A small contrastive image-text model, trained from scratch.
Model: 13.6M parameters, encoder arch vit, encoder norm layernorm, encoder activation gelu, text encoder width 320, text encoder layers 6, text encoder norm layernorm, text encoder activation gelu.
Training: soap at rate 0.0015, batches of 128.
Data: trained on made-up ball-and-stick molecule models, 195000 training examples, 12.9 epochs.
Rows from block 3 of the text encoder of a small contrastive image-text model, named by matrix and row number. Rows with one number belong to one neuron. Each number is 128 + 32 x the weight over its row's rms, rounded and kept within 0 to 255. All counts start at 0.
After each neuron's rows are labels from the 100 texts, of 14976, where the neuron reaches its highest value: "fires on" is the input token at the peak. Only what is clearly more common there than usual is listed. The data: made-up ball-and-stick molecule models. In brackets: how many of the 100.
# fc1: MLP up (text_encoder.blocks.3.mlp.fc1.weight, 1920x320), inputs 108-161
# fc2: MLP down (text_encoder.blocks.3.mlp.fc2.weight, 320x1920, transposed), outputs 108-161

fc1.661 [182 133 105 116 112  96 120  86 125  79 159 164 141 148 145 107 125 126 145 167 149 153  67 126 104 129 102 120 159 117 165 160 182  94 131  79 141  98 141 146 141 105  77 142 161 139 152 127  81  54 140 123  45  65]
fc2.661 [134 205 120 144 123 136 131  82 105  57 103 158  96 166 149 106 153 124  87 149 143 166 120 114 137 128 149 116 101 122 138 203 132 123 131 158 106 170 112 126 137  85 164  73  87 135 120 145 104  55 184  88  65  98]
fires on: "o" (100)

fc1.703 [126  84  95 130 131  77 115 112 159 152 175 195 159 110 193 117 105 139 143 111 112 120 155  94  85 121 163  85 160 155 166 156 163 162 128 123 134 118 115 179 185 114 135 146 213 104 117 104  63  67  90 229 132 125]
fc2.703 [191 151 150 144 107 183 129  93  93  48  95 137 128 104 153 122 162 115  73 145 136 143 146 155 223 132 113 103  73  98 141 187  97  91 105 120  78 178 105 129  95  77 147  78  92 167 129 123 114 111 153  78 120 136]
fires on: "d" (81); "r" (19)

fc1.234 [148 142  74  40  84 123 142 157 166  91 126 151 149 100 163 118  91 116 154 100 124 118 106 119  71 106 163 138  38 116  83 138 124 136 104 144 144 165 142 122 107 124 177 103 106 156 105  87 131 107 126 126 129 148]
fc2.234 [112 158 176 191 152 140 114 118 116 173 153 108  94 185  97 137 143 140 102 164 113 127 132 142 187 146  85  92 213 134 151 126 118 114 122 125 115  95 111 123 164 144  86 133 120 101 125 176 150 133  94 115 111 126]
fires on: "d" (100)

fc1.708 [212  81 152  69 106  55  99 154 111 105 139 129  95 120 130 134  78 170 124 146 176 175 125 130 145 158  95 145 156 118 131 181 154 141 161 132 142 142 133  89 140  99 114 157 107 134 223 121 152 118 166  81  21  85]
fc2.708 [166 144 215 127 115 128 178 116  98 108 150 158 123 136 130 170 166 131  85 130 148 206 154 157 164  89 129 116 117  98 201 159 121 107 137 166  97 138 113 126 145  82 168  86  76 139 116 131 116  78 156 111  88 112]
fires on: "p" (62); "r" (38)

fc1.752 [108 125  71 142 157 140 128 146 181  97 122 146  49 220 106 131 135  86 138 112 162 148 119 206  81  94  97 143 158 137 134 183 119  96  86 168 112 120 171 142 163 111 101  93  44 127  98 173 142 152 145 131 135  72]
fc2.752 [144 103 185 125  85 137  88 106  93 131 106 100 181  25 154  96 128 141 123 129 106 124 140  74 140 165 145 127 103  96 135 102 139 124 167  60 139 115 108 143 108 104 163 133 201 123 188  66 103 104  95 144 124 164]
fires on: "p" (100)

fc1.190 [135 191 112 128 142 152 155 117 185  97 104 145 141 110 131 117 135 138 123 124 100  76 178 214 131 137  78 115 183 102 149 169 162 133 164 137 118 139 124 131 163 163  76 174  99 150 180  65 104 110  61 159 103 123]
fc2.190 [115 161  93 149 129 143  84 173 149 185 157 160 121 142  65 122 118  99  71 146 148 144 181 146 127 139 180 126 177 155 117  99  98  98  97 134 121 150 115 191 109 108  95 111 148 111 168 145 133 128 159 193 150  70]
fires on: "o" (61); "<end>" (17)

fc1.385 [222  64 155  92 159 105 142 135 100 110 161 153  95 136 101 112  95 156 121 129 177 129  83 121 123 140 118 146 151 104 145 220 154  89 178 122 147 152 148 118 144  79 101 147 107 118 168 129 121 101 176  78  50  86]
fc2.385 [170 152 181 130 104 147 141  98  97 128 118 141 148 160 111 163 149 131  70 131 151 238 152 166 152 101 132 115 105  95 185 190 143 127 102 163  98 154 126 152 121  53 159  95  56 131 141 109 104  66 174 110  86 114]
fires on: "p" (100)

fc1.222 [157 146 169 110  91 117 156  75 143 131 170 128 145 137 128  94 133 109 124  68 122 177 149  80 170 104  99 118 146 141 142 125 151 158 146 126 178 160 101 135 159 167 166 182  86 169  77  93 170  91 152 122  96 125]
fc2.222 [128 101 184  90 105 123 160 112 137 111  89 139 126 131 133  71 128 144 109 189 102  94 166 120 113  95 130  83 175 129  95 133  69 154 151  94 139 130 144 133 100 134  91 102  97 142 140 123 120  98 122 175 119 120]
fires on: "d" (28); "<end>" (27); "r" (14); "o" (9)

fc1.196 [ 96 119 103 108 143 116 157  79 175  89 119 175 142 115  88  63 157 109 139 138 118 131  91  76 152 162 178 131 130  83 144 141 124 115  97  95 142 133 174  66 114  78 107 142  87 176 118 103 127  90 119 124 133  71]
fc2.196 [143 157 159 135  81 154 174 114 136 122 115 159 141 158 129  56 153 109  94 114 103 121 141 157 170 138 131 122  94  76 197 105 156  80 119 147 135 146 129 115 113  96  91  50 109 154  92 155 123 117 111 159  92  95]
fires on: "p" (100)

fc1.186 [133 115 108 131 138 120 158  83 134  72 150 164 116 111  62  83 137 121 115 150 140 133 124 122 141 172 203 145 105 123 167 147 153  84 156 124 109 122 172 124 129  58 171  59  88 150 151 110 137  42 117  89 115  90]
fc2.186 [131 154 165 116 116 147 165  72 128  78 123 161 103 151 118  96 155 121  70 105 109 151 146 160 188 174 159  89  68 117 191 115 133  84 103 130 109 150 141 150 148  59 121  20 105 125 137 114  90  77 148 112 133 130]
fires on: "p" (100)

fc1.636 [146 209 137 132 139  78 191 116 150 135 138 137 126 139 152 112  90 124 186  76 127 148 200 134 128  57 152 179 161 128 158 105 164 101 107 217 138 168 147 119  55 119 144 203  86 108 146 177 158 117 147 153 137 129]
fc2.636 [112  99 147 138 112 205  86 153  73 145 110  76 153 116 132 131 185 135 103 144 127 134  53 129 140 183 113 127  64  89  63 170 102 117 180  81  68  66 128 104 172 126 152  87 114 178 102  42 115 147  88 106 121 157]
fires on: "d" (98)